config.yaml
encoder_arch: "wavenet"
n_mels: 64
encoder_norm: "batchnorm"
fusion: "cross_attention"
decoder_head_dim: 64
decoder_inner_norm: false
decoder_tie_embeddings: true
adamw_lr_other_params: 0.0013
batch_size: 256
lr_schedule: "linear"
Rows from block 9 of the text decoder, named by matrix and row number. Rows with one number belong to one neuron. Each number is 500 + 25 x the weight over its row's rms, rounded and kept within 0 to 999. All counts start at 0. Numbers have three digits each. After the name is the row's rms in percent of the matrix's.
# fc1: MLP up (decoder.blocks.9.mlp.fc1.weight, 576x192), inputs 0-63
# fc2: MLP down (decoder.blocks.9.mlp.fc2.weight, 192x576, transposed), outputs 0-63
fc1.437 097:491525459515476511480473522468526429504465480480561514455535495511473476502511479514502523512474500515475478479520469532535539515511493505510527517495519485500527531476568472542498529497519519
fc1.438 107:492503534501513468478513521516494513510491499504493492489543454513496491498528502492527479519516468513489486517502503498545483505539588475436537536530468494484509479484503527485505519500471482
fc1.439 118:494449489482514496502533507504506511511478468564473511505509552493469523442460491510478487501552535488551526465493535504506442487509502481480491513484520471478454498490507530513484490518513530
fc1.440 073:490543481496518502505509499503496506497493524523544508522513507509525485535510520525477460479466520506548480502500514492524544510481510469491463516525544526518502499520535467485494523496509434
fc1.441 073:478525499481545499553522498488484458502529521472500524502496492515514522512471466472510513533514544455478489497524503521521484483519526460482530533501458451494526463522482515493509521504500458
fc1.442 082:467486489489536516507538513480463497448518508478494479479488471527561500465531485457510499492521504506494491536473487553492509490495512548500537477516534476480535520498513512520502544526574502
fc1.443 108:486478485542499518476465496495506480486464520503497533507486488535503482517447513459480467464521516525516492469498534521458578545501504490513497492527478496508472489515509495481531496486475525
fc1.444 100:506480472456515536488500541514447500513496490525492550520488447446469484478514456529519484483480505495558503544534507500507528522504479527513492505500502507500504516472534481463518483507527478
fc1.445 072:483491487486479505493504485479520525482501463522524479489489502534490532540493525439519509518500523518496497457453454483476465519474513500472476491532464470490522501465473481499471500502502521
fc1.446 105:462514524462525507473521480529495504529484503464513535470502459498482512507455478537527547495500494479493504473526502527493506497503460496565433494466500458554504530484489460513522504483470490
fc1.447 061:518470445449536462487523501487451507521538494481495510452493511479468491482519484498493515456515511487533547550481513501505532525512502509479480482513511502473477448485496482454511523472499503
fc1.448 121:493488469524532437547499577536520511517493522532499494479484482510481518503498480485478515479516471499485498462476478494467465508532517513514505511503486547488474457474512503505544478502509481
fc1.449 093:513484522509497521526460474549491513511476519476536481432538450519497519520541549511525485482489508502475507476490547502489498483535479514482507512451505487464486482460493537502464514483532488
fc1.450 096:486492470524507501461496467529475510469509456477501493526449457512520502506463501493531481557480477486475535494531501472480477513496464526509474496499535490444510503491526521515476517508523466
fc1.451 100:526504494506516491515527511513439495532512450470497495539464517517464541457484564534530508499490501511469476482497486499507498456523501482501505492523501532518480521491458504497486499474519489
fc1.452 100:513486490518486478477456501466500487515507491493512470525517501494478507489462525477499486520483504503502498498526548498500547501504456543503475529481512481517469466499493509473507487517478500
fc1.453 098:531476493557491491566484508492507510528519475506495508494479516466515512527500511474490539500523495504559487488485545521543512493488509456510500471512529517501529505519491522478452480464475511
fc1.454 090:505531473489521537486497466456501536499461454515494468508515500468473477478517468478477513478490491532475491481504467503460479489488486514505538472532475480531510496455489482517498497510478458
fc1.455 120:520448487509450506468551469545492474455519493498503461514523501455447463542522472523489486485500487517493523498501478528520527506461533528506540531498505520522527503515504518512534490515446484
fc1.456 094:523505547531483504551512522480482509524519496524552550447570506494497512484532456532494479518468500464518457482463486500511508491491510491502515501499502456482509485495511517499522490503517477
fc1.457 121:506480464480480482512448519483492468506452467533498467506442523470504502493479520519509482523527520503503505501513509455554491525487456469531498456461529533549493497499500532535487484475482492
fc1.458 088:482498461517460480551486505474534485486500487509503449467513497492519521543522499530497476476512461479561491469506490494473470477532526500508480470473471486541468462518484470501479489531481477
fc1.459 075:506507533559456493489514517522488492479508474490527554496550464470490504528505489487516495537494500490509494470506543530521489461475499489483504512518560527499494520502518500516546464516502526
fc1.460 114:467492464487489557520540462474513522520512459477486501499479491482501522520526492477467472576498521488495491538494499514520484480515531502508522452523445509482483482483507517521507529520480504
fc1.461 088:507493507494468508503503502444470491461518476488476533470529520530529467534517494514495499483496498512484511501488485456523473528504436492480537497503523505513526471492500455515519480489484558
fc1.462 079:498491519462530497534478492513480541476500480482496472482513446515487546459514473488461522509491555506510482544468526482537474475494503511475515496507516529564525427485466482490504570518533512
fc1.463 052:550518485536464505523500504441490516495514512521464497471548525512521499538497495491490566542475454537498478503513487502478461512481469466501456500496486503484471501491513514541509537492488567
fc1.464 107:506505499516556465509502489527430459480519474511488475492481523483519502501536490474518539505515473540473472513511518513513505522502542476519520496469519464473488494509505539515508519493461535
fc1.465 111:467487487516508518525523475480462500506502492533487541497554443526475496506523533461472493478535521475511505502539511523525471496515524497486461508471514501543483514495499531535450489538453486
fc1.466 086:508544467463521473507466524459516504517469512526495504501525436496457520483513510476552471500474510453500471527524545519532498452483490492535466538512503522505499523522510513514511474512473468
fc1.467 113:519476515501498505515501451494471506531472502491456540478479573477552463525523506495537492534472470510476533488507535516510520485472510509531520478529459519491508479517471482546474533501453477
fc1.468 116:527499514472542527531534506502478489536537472540489510519498507493456518504467464486501510489484515528485520518490505445509443520471437520514466468496500488496512552483493469504498522466484485
fc1.469 122:489555496469494518511445523498469504457455525523510465435518515505556553483486493523481472530530481506517515488517473509519558516536513517476485528539523542494523468489534499510491528491520493
fc1.470 124:488419535469501497474503460506485509491470468520520481499471498530485536456486471485525489519528536502524503479511513536510502492518472522536450460501518470482464499494519491487509544523501421
fc1.471 131:557489537503539476471487467509527459500495465450512512516501478514530517477537508483490508525524459558528481488512482508547475535495502466515473481480506523504484516444534512508509502496500511
fc1.472 101:533450529524508530493455497482493472481493473497497472501485490521504504532502541483529515510498481503502509494525524506524496534498458471527443504495515517534468523512499526491530500485506541
fc1.473 099:503478489481488478510464487511531487503527525496493547479501488521482508474529486509515541524488463470539494505520467501481505521518507480497465483476495502534495505490477511473491459530513408
fc1.474 083:485523510495467536452570472446490532493487502485482545527478461470508471525538477513521477452462526480526506502546526522527512469536454532511493519489493537521516525504485491489526505456497539
fc1.475 083:494509450478540523520533534527466518522496469541497539533505526523520513475467483515499443466526541522509508463472488560541467462479486479531496510507501490518472494513500487513489514496547534
fc1.476 036:468483500492497451507486526506487495500479540514466525489511527515506507509467504495544478493525492496526480479501532498580509519476469520489495519517491530467500467472522446467459459548487420
fc1.477 089:491528479505471525500517548527496502531499500521518458488489502490546574474492512488511458499516506479494507503482494503499498550521500503495473498536488565460518489509516474491512512495475486
fc1.478 096:491505481492519530528487497557495467473491476491504486451518509497473489509505454484477518507489498491542503517487464476503467479490515506487477473483487471508474470505461473577526512494478481
fc1.479 088:499510483461505484518518489521503485483466433547455511513512497502507487496479508505505480454490500481504531503491509506493498525508490512551513481481507507499497479529497504510511494503482499
fc1.480 096:521505506487477496516517551503494495502481502506482493475542583505496497495472518465511519501515554513486502487503515523541513501475521521554518544545493536521471461524532452491489491520509523
fc1.481 070:517502493509545482488488516477510537534482547464494495531490483521500525463529467495454505480463552515505499565480562483497504450518457497476525527486497555542487460528480491526511551516540473
fc1.482 076:524435495510497486459528516478514487436466515522460502470538532489516487487548499476532456501508500511527512490448494526460490498494483475530489455509515508485520505522485504501483498498511457
fc1.483 117:507474510502484477490523500529443482506498504482517510469484473533527519540473492499496456458483506518503472532484484514474491490532485506505526539474472487525535495518539517504490485483482498
fc1.484 117:521462491485505483539490503476489475486467516529492483465489510494483502514484524462562471502504481512538486513499519545453511462499508507498463546486532498514485455453484497512502478515475482
fc1.485 102:452481500547532514524455504505525526484487522541511473510519471509507529490462526529531522512504496466506478460497513466507531548517500538519481500533528483492463522500517504486538524505492500
fc1.486 105:482474534442514473497530507457458530461488517508494494510500517501505519532543502494542529477509519501496501530458495501469492495483497449493520502518498489522527542504523457498515475533521518
fc1.487 120:433481496513494512461524494463525535522435503515530518506516446456526455537513469528503507477473507536495524514484467491494452478506484502565517484472461563532492518484521486466565504524510495
fc1.488 085:534511491521506467562491480534468544545485480485525485503543505509473508507496511474492530473531515498521532465519486503505505522506465521528494523510525470557459498489533487465470466467490491
fc1.489 068:543509484472488463486510522515450487536494478528476481535521496504476537486539524494495519493500499530459469515550525482504511509520493518518518475485490463497548514492518487487542510519480499
fc1.490 066:526505488499472478486486477491447499530513516496464470475485519522509477531556524519508543518518477546534511449509486539517492522433494523550494502550497482495522486493487464465488528495517513
fc1.491 101:529482471493450476533504500553491505484479523497506479517448532495514471546498480533507468495510495508461485489546521500524510530518471489502491503508484541481521515504471504468505511467549508
fc1.492 098:477511456487530462547503489511468533506567518513496426531524510485517487508525525525528530478506520495458537488478439490546463501477476514453497466479489469516502496472482465505474522495488526
fc1.493 132:513464459538439517455510483464478469482530521498414452523502462500492462543524489511506533505487493546490444489561494523507480485452523527512483533521494506504517471482501509498503523508524497
fc1.494 099:501507526523478530519531515515486530500461469514474485524499409529504466534510521521492497495519487494475479492516520500494521510509440480504493525497504561514489499475520408490521493505477474
fc1.495 117:517452511521480517465497490464506468479496470498504486525479490507520494523524514486517511539502492483463510515517486522482505499490492476522483475471500536465501488481509522527529489506441531
fc1.496 106:539488476514513509485505494493486478539466489501532502495542546512474527447479492485514497479523548538509485502481541517506472481455514496542510496500521501514507519528472481519532500519555519
fc1.497 093:514481508546531514524518516496490513533526453477524463480499534524501472477480513499526492515478508463504498490577474544485497474523453526489454576494501495531480501496521494510496479530501488
fc1.498 096:495481523445530502503511469490465511484498508545499504533480479487544468496497510481517514485542540460541533503460490495502483479475529505532510462546487537490474485510495520549488521530511496
fc1.499 105:480486469457495500469548458489502530487471522524501468535530463473482485494516493521463469536476530541506523521487493502511446472521478537527547478505488491501510478489460505473537494529486469
fc1.500 045:488497510514511499507522550523454443558500458483499511492518495486519549479504482514476493460521496475479479518507486503513495520530528480494476515512514526501501477483497427467470530499481545
fc1.501 087:515467514519508514506461539551495493510467525503558490497552498511464522459499522492518527461484493516489467476465550518472489481497495500519468489503550506472477536453502488480508484499538490
fc1.502 101:492497521506511489516512493489515520535508507491472492478513470484507520508471480529495512478510501526466552530502484482516462502481504535528478502520489504474475475482499461473528486485485473
fc1.503 078:504523486479505489490512518511512493497467546520521469498518498529475493482510501518468506507507493519492519505512503488476506523550466530520491483512501496486524449439477468470471492474489494
fc1.504 096:480524500539486468490486466494483485535483498516469451569494520526506506497483515516483516471491497498496545486468507502552534456506506554523519545536497450516518484485484471484507499472462501
fc1.505 111:490502471470480495447503471515502504509531510469447512499547496478490481483543475501499500464495507504485477547519522526488514447555512524521496447480503468505440514489490523482483490486468499
fc1.506 101:501535494552509515488508506501482503496484538504498496507470481531464496523508514520470475549516474484519460473511519439541517488485493494519523525534467539500481454476498542513527454465491513
fc1.507 068:515506510538503503500447553539493529531493505516528479506543470502509495486455521455506475489505533484462484459521534513492493451529453507545490510499483489489488512505556495488511493497484565
fc1.508 103:515504532475513590484515478494444532479540499486475500514485513498526481507527477489492494489495540468537479502479465480551508486479497506503507491525459506551480475506517497511491543475467476
fc1.509 116:460530468478546496534502486498507463507486476509501471476474477545507507485462504473503526478528499511536461525491501507559482516459501545539491533479479545491486488504541480478471509517509495
fc1.510 099:525454505516505523508505542491527521473442482554488492458529494458485493475516524517470474476488491519566474496490443554470485478501499514514530478513515512471517508479510493500482541492496464
fc1.511 068:486546472515541442431520504494515533527517480488521460500430492506527522494464515522528512480488477499495516526499463483491492516472500500535483482472500501476488514488501516477491516503482482
fc1.512 080:543536560552517492542523520487517472519494480485520471487480487484490565470494535478522482496435472507495481486476531534559527468506524485525513483497490567501475520450501476486476460502479492
fc1.513 128:523486520520496515469467511471472493489500499462576462524529455498491501531476500516496528479563491509516555497475484491481437489493489486528508490536466533517520511485433495491505507472521493
fc1.514 104:494468470534520525448543537542498504496514479486493529468477571516492521501525460508467519493485510519517515509472555480499499490529487516506554485524480527515478503452500480474475512460476529
fc1.515 105:497515463526459516473497507507450461496482519439519527484488480474550504485567466471512467507502509490496565470497501516471450517472512474515512526501500532547491498516495537467499490464541452
fc1.516 092:500514522501509491489495502473459541493511496503489478488481502504508515473518494484493497464549555460504463508503476494466492500471525510515492539510519492503527426484475519469509577456539489
fc1.517 126:509490526525458495488542485508501518530479491495485527545502544527490483497486535505514503485500485488459499478504517524505459481456506510465511531518495508540503468514516478544484502506484485
fc1.518 068:514536489521486474437512499456546506504462526473496482522486509483478462554496489509478495486517503515484499513482510508520504543550453488482549443514505502542536537481472509517509467453494477
fc1.519 079:500504491555506554489532499512416513492466522501520517475518490475507476564495514515487463553485535494492521514500460511509516493489504485497512509486487499532538509530481533464516508473512524
fc1.520 118:534458469508502462568504486502511528489506487498503536532515521502502527507518531431478535516504482471518513515519463527483466528505565460507469525481517481529525496526501480538523471492475496
fc1.521 122:524514514486524537511540545537504525551488483487496506523516505488494480533528486457539499525482471499491515521495540494518498505474486503543524519527546521490489494547526481542471457504512416
fc1.522 074:490513515518490422524521552474491497526517491489522511546480499496539507468523499510496507495466461513492518480533474512488514513510523476513548504511478547496482500516524512496487483463508505
fc1.523 117:469504487492489524497527502436450521502509507485448541494530531491482506510512494495504481506522475531536473515482506477518463484484477508513464526538506460504487507429506510487500488470496505
fc1.524 066:492518482447514453474553489507506544472505507516538521486539489490501560450535468502510520547491506490513497481492583504497518468511522493491525479515518496501531482511506498492505495514468516
fc1.525 081:481497467528524515480483499488503516553478466482508510501539513509500512485523527493518524542472518505490493468493490527496485490492485494534470476486494497476556507532516545529498507511467547
fc1.526 106:501477520470519486514493489471475522488488495541495473468539508497516517486521502492508489525518488489492476523474463538523500490503481459537493504499487481525532499506524502521498485458483526
fc1.527 117:478507460503463507500476481465503518531528511469546490517511450491491529503496511490478514525474525471520514531556494490483518467502485490532509548485486536453548457504521510545540516513486462
fc1.528 107:494459464507506440488521513555508496536500508501454501524496484483478538499529529513479525450545535530527504477546556491473456455482511507484490534499498534533469475462521479508524476507489527
fc1.529 042:493476470496445515538531499505471540498513443524561480469529515522495494468515503461531529503515518496488509505504502486576489508528501505474502464520491456491458472487493489514504540490512517
fc1.530 134:538480522480551459545487537475473496493503516516461525502525518457497522501482486462541514520499484501531476496482500515503465486479492526453510503553518539540505449492504493575464517459502551
fc1.531 104:490516513450536453474501482502495490491504478507528461537476514501531488467529482485482509493485522463481503458543490483472503491514520487521510505509549544454478512461488496472462493550492501
fc1.532 095:486486425469474500504446528527493549498481521526528499496500502527475477511446465487525514514462485501497502518516484451490495526522480480534500504539489506472510468496446487461545491457484478
fc1.533 072:529489492509483546459532519490475500458458515488512478487498485489467506482516507476523511477492543553480537502514554509508507495506520549463506472498520468440523459497516485483481467496478538
fc2.437 114:533466514471517483506489524478487561489550545496520498523471520493499529502500526497456490530459529495529553502466484507494443476508493516462501457518488499505508455510457529456459504520467494
fc2.438 104:478570496512472502485530545474517484480517506486509532430510523512500487492480500505469544501548504538453530517529498520466525519503518493463530514470546477475526484500510491504496498485500517
fc2.439 107:508527524509503508503465476487514477509492510530524518502553516535517516495520507524497494486501482498466533514509469454550505489453492457526562550470519511510518516469527506496503536515514528
fc2.440 093:533501505541460520520481510492464545508536509495502485519478486522521517523472472499488523484495497518516519476482499498512530484453488483510513443477501533491487558494537540480473471541451535
fc2.441 080:517506471571453556479480529515461490483529475506521505462488511485503525505448469503521493519502465519502496467519500512474539502516489499514512485501564506491491496484512486520514542502512549
fc2.442 092:510489531478468478521488513528535466485508484474485543541498495465505496490485497528507522466525529462502493462482476492491509508479503483483536488518517498490485507502540521513468445485471502
fc2.443 108:516490498457476534511537489535501494466495468454467513523557475548492510521475535517515478519531517486555470482491466476527504498504485520471519474514545502502493499493512488438499486531531494
fc2.444 091:485537535480485517508520498457511476459481505522514560520487516506483517483532479533471534485550537527481498436521484523510516515485482461491483507488524488509507494487446511496522540452504520
fc2.445 078:489510510500514519498571487521451530517456440520459543514460476536474482496470498494460528486460499502490496537482526515467542499492484481425521513467452525497507486496472508501523515507489530
fc2.446 094:494493511552488453508456483503535470507553495514504518546479505525471528491489509447457545472533543508446493516500455465481546468505489498502526469453469477505476489554513463501496530520514560
fc2.447 088:488464490513541521453511511467494484498517499483448520536488484476501530507572532473496517503487524512512548513481501486458497520489489517480494498473503487471512525512514516467487504488535506
fc2.448 102:521486511502472548451492453552474486536477488510530485506488506558525538510484493511510531537502548510460519529492481504516569492452484535488508444484499481536470526497499515495461513492552520
fc2.449 096:489482527471507580500495505478469485509511483522461513451496504481470519494513504494522529531534474514481506494459461532534521491511499543524483457526498511455476508517510497474494511520464526
fc2.450 115:513519564505510497550552506514527486510480520516493505485556539530490527468552472505506504508530525491504491514487480454509484504494479521545507516533494523479519472503499484497508517491515481
fc2.451 099:489495456488526524510497519456509477527485491474478488508529467520534524511488492498502543482523472503448517511503503505516570493510508495466523538489539493472475465480519511498453526534488502
fc2.452 088:484473484498507523477508500514530455481508502485509482471506436487497521554523486471513495490475501516470532505490529491520506468508479546451484474498525504396502510519536516499491467548533504
fc2.453 090:528484485510518508520543496504496518509464506473469501531511532516540445454497502519486518529484543510495483535513489505526517493502513497534460514481508478510499512471502494519512508523440455
fc2.454 108:512493500497483497481491486526455454474492541502534543499490558488485515501479500540528513548499551475461547486480511495522557523480474471492495469481471517470481510528467451477495519490463524
fc2.455 124:471534514488497529508478472446505513472472505508494545517493510485508556486535505494495488489491555497534460471498514475459478512490485487484497539533495520493452471492485491483500499499517500
fc2.456 091:457482468504477511525504504464548469496479469501493517471509514438527492504511557531513494462508505503512461459494476543516525469498538494498546457497482509502528487514490498531532509529500457
fc2.457 118:499506517542504494502535506489472551530512526491468516461497478528504472493486480469537496511490465490494516538491489526463487485530540522500496526491505507450521476495467446512480539479544497
fc2.458 086:485482504514498519561482509517536465492521439531517514463528546486518501533520540490499526513516491467515507470520460502497543537504542541502477466495513502488506528466495501513449561511501480
fc2.459 075:479528475502504490546541513451506501504495475532512446462496508502522469492529558494443551480442463488524484444509472483460508479520516489479479521488476517504562484518504488487463514518474454
fc2.460 106:510510523466491497490443530488516510493450535472464489517506510508450514450490537471507528483471497546517496523492510509487488503531472451505523507492528516526486507477455520459533575508480562
fc2.461 081:448526511531463494496472471502486452489489467510515497522451519486495511495496535515450517467489481487479507515529464500519512556493506528487506492478523491507530518498513502514516462544466542
fc2.462 094:502481504450494490479455491496467535516492474489481519509496479498461534510527506519466526497557559506517501523525522514510472541512494506446501516502493485561495503493508516436501505498517508
fc2.463 053:507491487504507507498521456488531502496498498536521523508519480541466524486543536495474465467497484504501497487523484492535476465501506514506535546471486552517513472520512522500511483475472466
fc2.464 114:483481482497475514474502479484478441523515520490555515519492479460518536425465513532475527487486522522490545464542472468526525493471490513480535460528499501516522501497502517511501468519505493
fc2.465 109:513513497519535508490509518479517486505486511467487452538516486490518483507488532545497466483486507507469515552460482505496512488476520491509557440472519463478515505488497518536470511493524493
fc2.466 102:510525470476518485473493489517494481536442508510496486505512524525517523455518508472486522515505504491481516484530513548465518517478511502507503531492469517506448507501464489512510496481494522
fc2.467 110:479507506497496464525483481501512477503506479513526486473452461476480517500472505539488518518498528527515515503485446500462492485483504501464509485499506491524551475527542537544562481482543532
fc2.468 110:494451481488483525477475509491512536501495513462474513494512431477525488518517506484523489472465438472546527512547486514517496497515472498451467500518498497471502515479546505521489479512494519
fc2.469 106:520507506496503463483502519532527448532525489493491530531461473497469505501488513486573500468504480524466501513493526501526498474535484521515511447468476470533470495490437503498452520463444501
fc2.470 109:479533529548489548484482500473565533494508502473508493452512527540481493524479500472485507541507512500519471571512520504468551522464519534513523467496562476496444485459499485424516513497486461
fc2.471 127:521516489530509519534532515456450488542510513515513514537462513492482495502458523443481537480486464485474522474478451531494500512474457502459523545478509520486516491595487481494504511496523514
fc2.472 105:506501447468549479528487532508490533497488481486517490489502501443483489435529453473516510483519483534506475542485504466510529534517468506562523517554516470509488491505482516506451483501525488
fc2.473 112:532490515521548520498562515488475504507449500517513479512508520494523495496505528474496508512507545464485522513455558500511520459491524511526498526536498488460518502497470491497548539444477523
fc2.474 085:480486514492467488488514484513520463496497508514495503519474546486455541475483483469502540477545538503484503514534493479483523555471471517491503484480498452451491511480492504506510483483491493
fc2.475 076:501489493485514506503477498515537467496506527457544506512537520509524556533485527446513492490486453525516508464520474481487475492497527494513555536464525511478513497500506500517492504499465500
fc2.476 042:486495483458521498512542480525450488484501434497543477478487473517513456472500521454519503528497511488507514511508520517482485479510491510553493496489502478462491506521526506512511495487486525
fc2.477 087:484530488546498504505468564488516510476472505472478485476465541515439476519503483493498549488494488531528497487528488512556551505496518497483531518493525513452489484535533486489470480470452502
fc2.478 105:448487466513503520510516492514512537513476509518518433521473490496453511500444450467497508496475504503496479506489542516538468532528463490499472528498516525547500484524550488450527485471540517
fc2.479 097:490471471490452509501502524519515524539462505508494547542512475496535504495471509491492522515475462478467527460487500526474514482487454550474477517522490502494509514467494546470500498512472561
fc2.480 094:530504517495490479498506488479460448490518533525524443512480492460519484494461496518474490479511520494555520547485511477509498516524492474532529524512496508498497512484477527530545492499508480
fc2.481 071:519498452503466523491492511506469544505547486472520516494517503509486569503501520523460538563550524539514504524525552527507462510486538498486486500491473512520467549530534520449484508492472469
fc2.482 090:476508479484541468492492508516501465477484473467501486472495536500478512479502561499504560504536532498477513531534494500523514529494549479486501534475504479486475512508507479532504525458480519
fc2.483 098:473513512517487460489451502512518517531542539512536467506462509489473501488469505532478529447511493502482462500494481493479538453515424514503477454485520500504444540484518479478517482486473470
fc2.484 100:494494516479524490473504503479511519454479480480494526465504520479498477512519510516503505490536545470485492532492481500537505508498465472462507522542526506450509495538505489476502530520493508
fc2.485 093:494494523496482483520472471541511532520488515515517477477511473525490509508511507532482498485509527507490465522464475442475536559545435533493478506475492519503489543539522482477547514518463490
fc2.486 111:536490463546513496508499525501528497504473483488473510478456544507507431478470516472518459502465517553495541478505533501511487503501536480510540565455476490492536501494531493546522464466486500
fc2.487 123:488522502471516489509526498529489488491505505444499511547492495477557507469464508521484498516522539525494476466523459488522484492462476465452473533526493525490499527477499503488494532502487508
fc2.488 088:435524519464521530462438551524566464509489495478498514515518484485531493492485465513518461504521498500459460483544536515421556510513477499503482505464513492476506485507554530505505518509512491
fc2.489 063:479496508538465542501495479505533533512458522482503468521477490514513497485452483472505463501453535543506486494490504514545498458501476484482524530521467509529480466514545495532506491467551519
fc2.490 055:534454511452487464470458481546514495480515507481513528480530503506531512466469536484515493500497568503535507487541469514497465497484497527484531492487461526506488462486510516493520503479482535
fc2.491 100:509528542493496456486529474513487463519527481481476482488507471496524531469475489489481483494470502475521515487485511486425462484524520526518497529494570465475501462506522469467516495502529486
fc2.492 104:552477498499514495504541522506503497489460472530490531478525450523461514530516502464507491524476492470534492479490531539485498490521516530559477514538495501499542487513513501511543522493485493
fc2.493 107:542516500495527518516509497492498510520505544494502550494536512514498529485468522467555494492503479486517521476484524481535500503561552496494485527473518484523465484482516465513505444493513504
fc2.494 096:466465505449562518517528526454482490489487450462523510503524496512494507494474530533507494484466493528496526509512464475526503514486535524478496480530524508482511504534516511508493498519510505
fc2.495 101:528486527505505478491510507523532485541518535503508490511547531531500512522511508468501499530491480513528507507519475490499489508508544506452549518483491532491489430462516515523480466496511472
fc2.496 114:506518461507511507526522497503520536420491475486488478511494532492501502508490492498474506515531508459521466494498490514531492522499522471516488497509484537494510500511509484555469499513466465
fc2.497 102:516482485511501521494505462472547478463495525503521490541466494496492444529463509483510518467494485511475508528430533477470487491479445459462540554514524527531518480463467483515523523486484508
fc2.498 121:492487488498494522521515442497522492506522473449501486495511518469482484468487505512521497448487525494440474514516490485552516524468520458456484443482460514478540518491464530550493441508492526
fc2.499 101:487486510522489532451524486485522423478460489513499518566491461478495508441454467518478546462557537527512476462505487522474521522517489505465502531502485484524473536509467487487522480507493524
fc2.500 050:498494469487498526519479500499524513492527516488475520536502499511468479524495496500529518503510455511517489481517459505485486483489498522502501465468495466484534503521544513492507520449541533
fc2.501 077:449494488498457535499481516489481476509492508465512511501511465502492503500477493470501510495527479533473488501483509530511502489519487518443517482516468553474483501490502502497487468522504495
fc2.502 098:484499516466549477470523536496491525504492514537521546475464510503487455505486472459481504537517442507534512515457508494492495510512523505502517507480516472515501508522507519542469493483497502
fc2.503 081:455527510534486490495475470530475456453516459522511536513462470482482510503468508485468493515496462521513484478491474479510532499499494479501489477541501502558536525501524494491485516554497450
fc2.504 104:500477482513497482485495503529499441535506505523527482457513491484485516522546511465486507529495446516505447456487512479482547515469470483456473455478503507528481499537479529467454469490551523
fc2.505 099:491504540502518518452532492525475486486496485495494538505497492516497500519491496475492534484495540497537484453514467497542539485466501520533466488509499497511490528500476503498493537480551508
fc2.506 092:463489485485542530501485516496537452531512450518478538521533504517511504515494500518485497460519494472490536490505505457489480482475508498459500490508524520481473456528525509555506503475522510
fc2.507 066:492488482487461515507503523524508448522495503500524517488513504496516499485511478481485467492480512520510509492520500509527547499520499503471530523474524531508462524493514489508537506487486425
fc2.508 123:496504514480484474520489486538525449473561555527488473477467484473501449489473510503498498499492466513482495512484513502504535529502517462488519396524533478461523499517486524512482496503505519
fc2.509 115:470476532488520492496518487498468481512476510530494499519517492469490493466559487479478485516501432499482442474502515458510492518520475489507533468530446524495518485507530520482499501506492499
fc2.510 099:483486492502489477497468520484525482480491472480509469468481571472475497474473549514484550510522515526494499520501468508558532507504533468507507561497514532463497506503503488533471505510472507
fc2.511 071:490460507540462517487519494514491491514475483501476517518500483493510466475506511495489477543471517479506523555498482487470493530511507473453510513519510503502502482508495505507504496550508489
fc2.512 070:544489497524462500480441510490509503533506466522492476490492501529485467509505530463484481534458489508487491545505473508483540496517480482491496521460535503504497447543506446503500540499514499
fc2.513 098:474516510494565528506483469510478495486470441531479495476484522509508503509477503495489520536518516500469485513486500505499484490472508516450512507518464506510485523453465487506550464507501500
fc2.514 096:468508514491488468473500489455479509480480520512493464526523468506499479465546512504520468470500470459482519489473519475498514535499520494500549472500567490491556479504511463472502517503529496
fc2.515 125:431510519478509511503526481503541540492500523545464493510503505532485475548482530515507493497495510463536475482512522509533493467527494521477445457504512464512502496517502483519486494523447542
fc2.516 106:521493492517514526499468520520488521473491512497472496489532496509495526512494474499495507506499527526510523556524516506500438525524472527463526531535507499583517495486471511483543517516501497
fc2.517 128:553503479530475500504527477518455513500521467501478547515554526491490527502511483526485505473509467480511465509486498470479505494496501482515474538527520506487497510516487549498493492519476454
fc2.518 076:482472536486521525524462506493510464496526470525515495478495478479521500464500525444488490499471512517509512460510492473495507498457540525485493506507481503467538491522506491505521516504505491
fc2.519 078:495521490555508515456492514467525495444528498502513489481484545466487508437521486529457548473507537512518482496535489503500508488516473520452510445486511515464483522481470496494470504493489514
fc2.520 118:452527479515439453478537487480511476517533506470457468451510499452492504496491507509447497469475456515486473516491487509536460494451491496494469518480514478501511518489504518500495489432509497
fc2.521 125:484543517534471477544484513468479492446504539474520477474473518493511434479498542515522494513528512484440517489533517556509587516503518516505531457491495527489531506519519499518488480469499549
fc2.522 076:491473524516476499497494514508444450480501497507501443478534481514468504540480553502527522564514503482484553470494494460511509526518526456507508478505535533498477535516518490482502441504480509
fc2.523 108:530499472511470474507474447521478526507518506532523520491537499501467501494505518482525540478473455462517460504505465505492437460503456524458497532494483504493473489478513457544499488489532500
fc2.524 063:509537483518540508522541516482506478480506508531518488504472522492516496490494497517515522456475524443472553462524533490527526528478529481511515475477500488517517451528506522485487511508494468
fc2.525 102:491489508489516532477518494520515464533514461484517496478493488520488510463511483527499509503572466488538504504499531518497534521569486515539518493522537502501509484464513484480507513486511495
fc2.526 085:499514472487477479503492569487510491464489521540499500476473536493506450485487513510509473491511540509473542503492505467477501494471536472486482480502496495479468507517485455525488497483488502
fc2.527 108:512536507460487506502495503518512508493503504480508498468505462499520498507479481519515448477556504453480540552498504496519568481484564518513495521506528492478478467511464476479491525474520502
fc2.528 109:506491504492507441487462483506451491466492476493515522490420493515560493450467482505497509526506474495489463463486488529477509484494488462455468464475529495499512543545473505483497494487511518
fc2.529 046:518537509542549521476503495494482460496504505499543474518512506482503458483523494473531515465487501482515544490483520495540501510487502465520541449482528494464507518479469480496501516473487492
fc2.530 134:506463484516491528474526440551449500449504492490458511492511513520477513508441447523551506544451482497494493489459491496477493521506449506450453522465523506508511493498491457494477476478507484
fc2.531 103:494449474537468513514489459480509510505469515535487491494519492536468495506485492517534490488494482493528520512510499551514487499526485513521483486526443499529508464465464501530550554465538503
fc2.532 089:507524517513496522486518451519519474459487487541480479492514475455510463506512490495485435469530503512483465502503518558488506504528523522518478450515517492552495499540481491497508465528512526
fc2.533 091:465500501494464516483508494518530451478534497522495504516488514520490469531547529510449491518506480471464514476491469507500534501481525512425498479497503480447468500504512530482493488514530503